A small self-supervised image encoder, trained from scratch: arch preact_resnet.
Rows from block 6 of a small self-supervised image encoder, named by matrix and row number. Rows with one number belong to one channel. Each number is 50 + 12 x the weight over its row's rms, rounded and kept within 0 to 99. All counts start at 0.
After each channel's rows are labels from the 100 images, of 14976, where the channel reaches its highest value: "strongest on" is what is common among them. Only what is clearly more common there than usual is listed. The data: scattered letters and digits in many colours.
# convs0: first 3x3 conv (model.blocks.6.convs.0.weight, 128x128x3x3, each kernel summed), inputs 0-127
# convs1: second 3x3 conv (model.blocks.6.convs.1.weight, 128x128x3x3, transposed, each kernel summed), outputs 0-127

convs0.100:51 50 53 68 78 36 51 42 57 45 41 50 40 62 45 56 27 45 68 50 52 53 60 51 49 73 42 52 57 59 67 54 39 47 57 08 53 66 60 36 60 44 74 44 54 58 57 44 49 43 45 70 41 51 39 38 33 33 50 35 67 31 63 49 51 54 59 41 72 43 49 34 28 65 38 39 51 64 44 27 43 44 36 39 50 35 48 44 49 84 40 40 60 36 33 34 50 38 40 50 42 46 55 49 45 55 57 36 48 56 62 44 55 44 44 48 39 64 50 22 62 44 77 38 46 46 49 49
convs1.100:59 55 75 62 54 69 51 54 58 69 60 63 65 39 63 55 46 55 36 69 49 66 49 47 76 57 44 46 58 51 53 56 70 48 57 55 50 37 59 44 50 57 46 66 38 36 36 55 63 48 45 60 54 55 63 64 67 55 57 58 66 63 45 60 60 48 50 59 33 49 37 58 70 59 51 44 45 36 51 71 71 57 68 59 37 50 66 80 47 66 82 45 73 67 50 59 54 48 55 69 46 62 56 34 60 47 57 70 73 54 62 57 43 43 55 46 64 54 49 76 64 69 54 61 44 42 66 67
strongest on: count: two

convs0.19:64 32 44 42 57 51 60 68 53 45 42 63 63 67 50 44 43 91 29 47 47 26 53 60 66 64 57 34 45 40 54 36 35 32 52 45 25 39 62 59 50 42 65 29 45 55 33 44 70 72 35 63 48 54 58 33 56 49 37 50 73 68 41 65 46 62 59 34 68 55 51 60 33 43 38 46 52 54 51 54 34 41 66 45 57 59 57 49 55 58 59 48 61 50 35 56 65 47 44 44 44 63 51 58 37 47 47 40 48 50 28 55 40 27 54 57 72 40 53 56 44 42 69 39 71 54 36 37
convs1.19:41 31 51 57 44 53 46 31 38 52 31 37 57 39 47 49 55 31 70 35 48 34 31 53 49 56 37 48 43 72 44 61 78 45 48 56 67 57 49 31 47 51 56 37 54 36 55 44 52 29 59 40 24 53 46 71 31 47 73 49 36 58 33 62 44 44 45 49 41 21 49 49 64 38 59 50 48 43 45 49 38 65 41 52 45 29 39 51 56 67 26 52 44 46 77 36 47 47 47 51 45 31 35 47 44 55 50 36 35 53 55 41 52 61 51 39 29 66 29 39 48 38 59 61 20 47 56 32
strongest on: count: one

convs0.0:43 45 40 51 59 51 37 48 23 49 72 49 53 56 52 44 45 73 60 53 55 44 50 46 49 59 47 47 45 54 54 57 58 56 43 09 52 41 63 63 65 32 47 50 59 66 47 45 39 66 31 39 44 33 46 64 26 51 36 22 57 49 55 45 48 50 39 42 50 42 53 66 27 56 13 41 54 52 53 39 38 65 41 60 49 70 78 61 44 49 48 54 90 66 41 57 57 47 50 34 46 61 62 51 59 50 51 43 59 37 54 43 68 57 70 38 60 55 56 59 58 62 55 34 51 55 61 60
convs1.0:61 32 48 59 49 55 50 64 57 47 53 50 50 60 55 58 46 50 47 59 39 53 48 62 37 46 70 64 44 70 61 31 64 38 49 46 56 53 49 56 34 52 49 57 45 64 45 42 48 56 65 45 47 59 57 47 48 46 58 59 42 43 75 32 25 54 50 53 42 38 19 43 41 57 84 37 55 53 44 66 16 45 53 69 42 51 59 36 70 38 67 41 66 38 31 52 33 54 58 59 53 34 55 50 62 56 54 52 50 41 56 50 65 38 62 43 78 46 55 68 67 69 35 84 44 50 65 68
strongest on: blue; brown

convs0.36:81 54 69 57 45 77 59 46 56 33 59 69 51 73 60 49 40 50 69 57 34 49 60 59 31 52 79 31 59 48 55 41 48 45 56 77 47 50 41 58 53 47 49 41 57 27 55 56 46 30 50 30 51 45 51 45 27 43 34 49 66 65 44 48 34 41 53 47 51 41 36 54 48 45 43 44 45 34 40 46 46 53 57 51 21 40 42 51 61 62 65 52 60 32 58 61 48 60 64 32 54 31 65 57 24 50 65 39 64 51 51 56 55 56 70 55 62 25 48 59 54 57 64 38 52 43 46 74
convs1.36:29 44 27 44 39 16 25 36 66 70 30 57 44 36 51 54 58 75 43 24 55 47 48 59 51 56 55 43 64 55 45 60 42 40 39 48 66 45 63 29 47 33 35 39 58 71 45 44 49 37 45 67 63 52 50 57 61 50 51 61 60 50 67 60 56 52 42 50 71 45 47 45 35 37 69 44 65 56 51 31 51 47 49 60 52 55 56 31 40 37 24 50 46 62 50 29 58 41 46 71 47 59 33 39 61 33 44 49 33 36 44 70 56 58 44 42 52 74 39 45 41 35 51 55 40 62 56 53
strongest on: count: one

convs0.63:47 59 35 54 51 39 51 55 39 43 61 34 44 38 61 45 55 64 36 48 51 57 54 41 46 50 36 61 57 55 55 35 47 51 51 48 46 48 64 67 61 46 40 80 28 78 51 47 52 72 51 49 51 45 44 54 88 44 30 47 41 71 50 55 45 39 42 33 42 65 52 28 31 48 39 40 63 46 98 49 53 43 48 34 53 61 61 51 59 37 26 49 35 38 51 47 34 64 33 46 57 45 50 62 33 33 42 42 45 36 45 56 38 55 56 67 47 31 44 25 62 55 55 55 55 51 50 40
convs1.63:32 69 50 60 55 58 54 33 48 47 65 83 56 62 35 35 46 26 36 71 41 54 37 59 36 42 49 39 42 51 58 37 52 45 68 53 40 43 50 37 68 56 62 60 74 22 63 41 60 50 44 40 60 52 32 51 51 56 55 48 54 55 58 60 50 37 39 72 55 60 66 57 59 79 53 47 55 57 14 57 69 39 49 62 56 56 53 59 42 38 77 58 68 53 56 54 43 51 59 52 49 63 18 52 55 49 44 62 59 62 48 46 64 53 55 37 58 54 41 55 76 49 55 57 46 47 51 66
strongest on: count: two

convs0.121:50 35 62 45 43 55 64 47 52 32 54 38 58 59 33 42 44 42 29 50 41 62 49 47 38 49 52 46 43 53 97 45 45 48 47 47 51 49 29 50 47 56 77 54 44 65 64 57 54 55 48 57 44 59 34 47 45 56 56 35 59 49 66 52 53 42 54 84 38 50 55 50 53 40 51 55 62 59 54 45 43 22 44 49 55 54 55 34 57 33 36 51 60 61 39 76 47 49 45 53 51 53 38 23 43 19 38 53 38 47 33 65 54 64 57 50 65 61 43 29 64 66 36 37 57 57 84 56
convs1.121:64 64 41 53 45 72 55 53 23 14 51 70 38 52 40 44 52 40 73 45 49 32 61 30 63 54 48 49 59 59 59 50 49 69 42 47 43 49 59 54 47 61 44 41 71 49 57 69 65 58 66 38 44 58 53 41 58 49 48 41 45 60 55 00 32 50 52 36 77 53 42 50 52 45 45 57 41 48 59 58 63 18 36 44 43 63 54 46 62 52 58 60 57 48 39 55 54 29 50 36 52 50 51 24 74 53 55 40 48 67 55 45 40 41 43 46 49 48 52 48 46 47 55 58 36 49 46 51
strongest on: orange; white; count: six

convs0.8:45 40 33 58 62 28 52 52 36 44 54 15 64 48 48 20 68 79 34 55 52 48 37 45 65 46 62 45 59 52 60 57 70 51 52 25 54 57 66 51 68 50 40 63 49 49 52 69 55 56 34 50 58 49 28 57 50 26 43 27 48 53 44 39 38 34 51 66 58 59 58 31 56 49 44 41 49 51 23 38 60 44 56 49 75 58 70 35 48 61 62 50 64 70 36 56 49 44 35 41 54 32 52 44 50 50 45 54 71 52 55 54 63 47 55 54 39 51 42 50 60 48 76 37 67 40 53 50
convs1.8:40 56 41 36 54 61 33 42 31 37 61 61 46 44 64 55 40 41 69 46 49 58 58 52 50 34 35 41 47 71 41 53 47 61 46 62 37 43 21 43 44 43 56 48 15 58 27 44 27 38 42 39 52 53 50 63 30 52 40 55 48 45 37 28 60 51 58 37 49 28 46 54 65 51 27 22 60 51 66 66 45 49 35 35 50 50 47 55 39 65 45 47 36 44 35 47 29 56 54 47 40 44 52 56 40 45 36 35 37 42 51 32 40 60 42 48 56 52 63 40 74 45 40 35 39 50 33 83
strongest on: count: one

convs0.105:40 25 37 74 53 63 55 43 49 52 58 40 57 54 47 51 42 19 49 48 57 49 47 61 62 56 35 52 57 41 46 63 37 42 58 38 37 53 48 37 56 43 48 29 41 47 31 45 38 52 48 37 12 39 28 41 55 73 52 33 41 27 34 43 36 45 38 45 20 46 50 24 49 36 45 50 42 43 48 52 27 62 37 56 42 51 73 43 52 51 54 56 58 46 36 53 39 60 45 48 39 34 50 58 42 50 44 41 40 66 42 50 36 60 51 46 55 53 46 45 78 35 60 51 24 52 55 78
convs1.105:37 58 52 28 75 45 51 49 42 51 66 58 60 47 58 63 49 35 63 67 67 53 59 39 65 67 43 46 34 67 65 68 66 66 33 62 61 61 45 50 43 47 66 66 61 57 60 49 52 55 31 41 41 62 79 49 55 40 53 44 63 30 58 42 65 62 59 45 48 37 63 59 44 47 40 41 56 53 51 57 70 55 43 61 61 59 37 44 53 82 50 61 74 60 66 52 63 60 54 49 62 52 73 56 57 47 64 60 60 28 51 62 43 53 33 64 48 43 71 50 56 75 36 64 49 61 31 62
strongest on: count: two

convs0.53:33 32 30 53 49 54 40 33 54 37 46 20 61 41 57 43 53 30 39 40 45 59 57 56 51 37 38 37 36 41 59 38 55 33 51 34 49 52 46 54 33 73 51 51 54 38 58 51 64 42 45 57 46 51 53 56 63 45 64 34 67 47 51 43 56 47 38 46 49 50 64 51 51 33 32 50 31 36 50 41 57 80 46 42 74 73 43 71 37 09 36 48 44 52 47 51 33 59 51 45 55 55 48 57 50 51 53 54 49 55 43 39 37 51 35 66 62 51 65 76 45 29 62 53 42 52 23 28
convs1.53:61 68 43 73 49 42 52 57 27 53 60 66 64 62 51 50 46 56 64 65 69 64 57 57 59 60 40 65 62 47 20 74 52 69 33 60 32 43 59 55 47 31 64 52 47 50 54 53 34 47 64 36 43 57 50 33 40 53 44 65 52 47 60 48 40 68 51 43 64 58 27 44 71 63 58 57 66 67 43 62 55 33 49 59 44 61 55 31 66 93 49 48 46 50 43 62 39 68 68 49 37 55 56 34 37 43 42 46 51 56 55 43 47 40 58 43 56 68 55 34 68 60 61 47 63 53 61 51
strongest on: count: one

convs0.67:53 48 54 48 43 47 44 27 35 56 59 56 55 41 49 39 78 49 54 49 43 41 25 43 46 44 56 61 60 55 58 55 17 64 56 52 30 50 63 51 43 45 64 41 46 35 43 44 44 58 47 52 86 41 41 46 38 57 59 44 45 43 31 26 49 44 39 34 62 63 64 50 30 37 50 54 53 48 52 49 38 71 47 47 71 63 55 57 50 69 43 68 33 73 36 67 58 51 52 65 43 27 33 54 36 52 63 34 55 45 56 39 52 31 73 44 65 36 56 30 36 40 69 40 43 49 35 44
convs1.67:54 50 63 63 60 60 55 63 54 30 67 51 43 57 47 50 59 58 45 70 32 59 54 55 46 64 51 33 41 44 40 72 37 38 45 38 44 43 52 32 74 43 36 55 57 36 17 43 58 54 46 51 38 69 64 69 75 57 53 41 75 42 52 48 58 61 64 55 63 43 31 39 65 49 53 56 48 56 59 61 56 50 42 60 56 74 23 49 36 48 56 41 63 45 39 30 37 59 51 43 45 45 71 56 68 13 38 62 42 43 60 53 40 63 48 57 42 45 64 62 41 43 35 45 56 35 40 66
strongest on: count: one

convs0.7:64 55 63 53 82 54 44 62 58 62 66 45 44 30 46 53 45 72 48 25 68 36 50 31 68 64 51 52 51 52 44 52 71 60 42 23 52 46 47 41 61 49 46 49 46 80 55 56 48 62 53 61 27 55 41 50 46 48 51 51 69 56 54 60 36 58 61 61 65 47 64 56 45 57 30 59 61 75 68 44 68 35 45 40 63 32 48 43 44 58 52 32 41 33 52 41 67 44 28 41 41 44 46 54 48 53 52 49 72 37 47 66 56 58 35 46 58 64 53 49 51 45 83 39 61 55 66 63
convs1.7:40 56 29 55 39 56 46 36 62 32 50 38 41 62 66 41 42 29 51 56 44 51 46 58 55 43 44 52 68 79 54 50 72 63 69 68 62 47 57 45 29 53 33 50 29 61 30 66 40 60 42 24 50 45 49 41 48 37 50 62 40 57 46 45 64 56 57 31 32 50 48 60 47 45 65 36 49 35 35 63 45 47 63 39 24 54 64 72 56 64 54 61 63 49 57 38 68 61 76 44 45 38 52 42 43 38 32 47 33 55 30 37 49 38 72 53 36 31 55 49 47 61 50 62 42 67 44 36
strongest on: count: one; the character W; count: two; largest: W

convs0.118:39 66 56 40 58 52 83 62 46 79 46 46 53 68 44 53 53 46 54 49 36 55 44 47 39 60 54 49 46 36 30 53 47 47 30 35 54 62 41 52 62 52 57 54 43 52 66 62 38 52 32 45 37 46 45 48 68 42 41 46 46 42 52 23 37 46 62 68 50 44 62 64 54 44 42 51 32 68 52 56 41 62 42 36 59 64 53 54 38 44 35 48 58 42 38 55 49 63 42 42 48 46 48 22 41 60 39 57 47 48 40 13 46 53 46 77 60 73 47 23 53 46 51 92 60 38 61 57
convs1.118:55 22 46 54 50 37 39 40 71 07 64 54 53 45 57 52 47 57 42 56 35 36 56 68 44 35 70 45 57 33 51 36 58 50 63 61 48 56 44 45 34 50 40 52 54 40 55 29 54 40 69 68 42 37 55 11 49 55 42 37 45 43 58 41 54 51 45 34 46 66 41 49 44 63 48 40 49 38 70 52 52 57 55 55 41 51 52 46 32 45 39 49 46 58 60 47 50 22 41 51 54 53 44 42 52 60 64 61 74 44 63 76 62 60 61 46 50 23 46 34 50 71 43 37 65 68 39 52
strongest on: orange; white; pink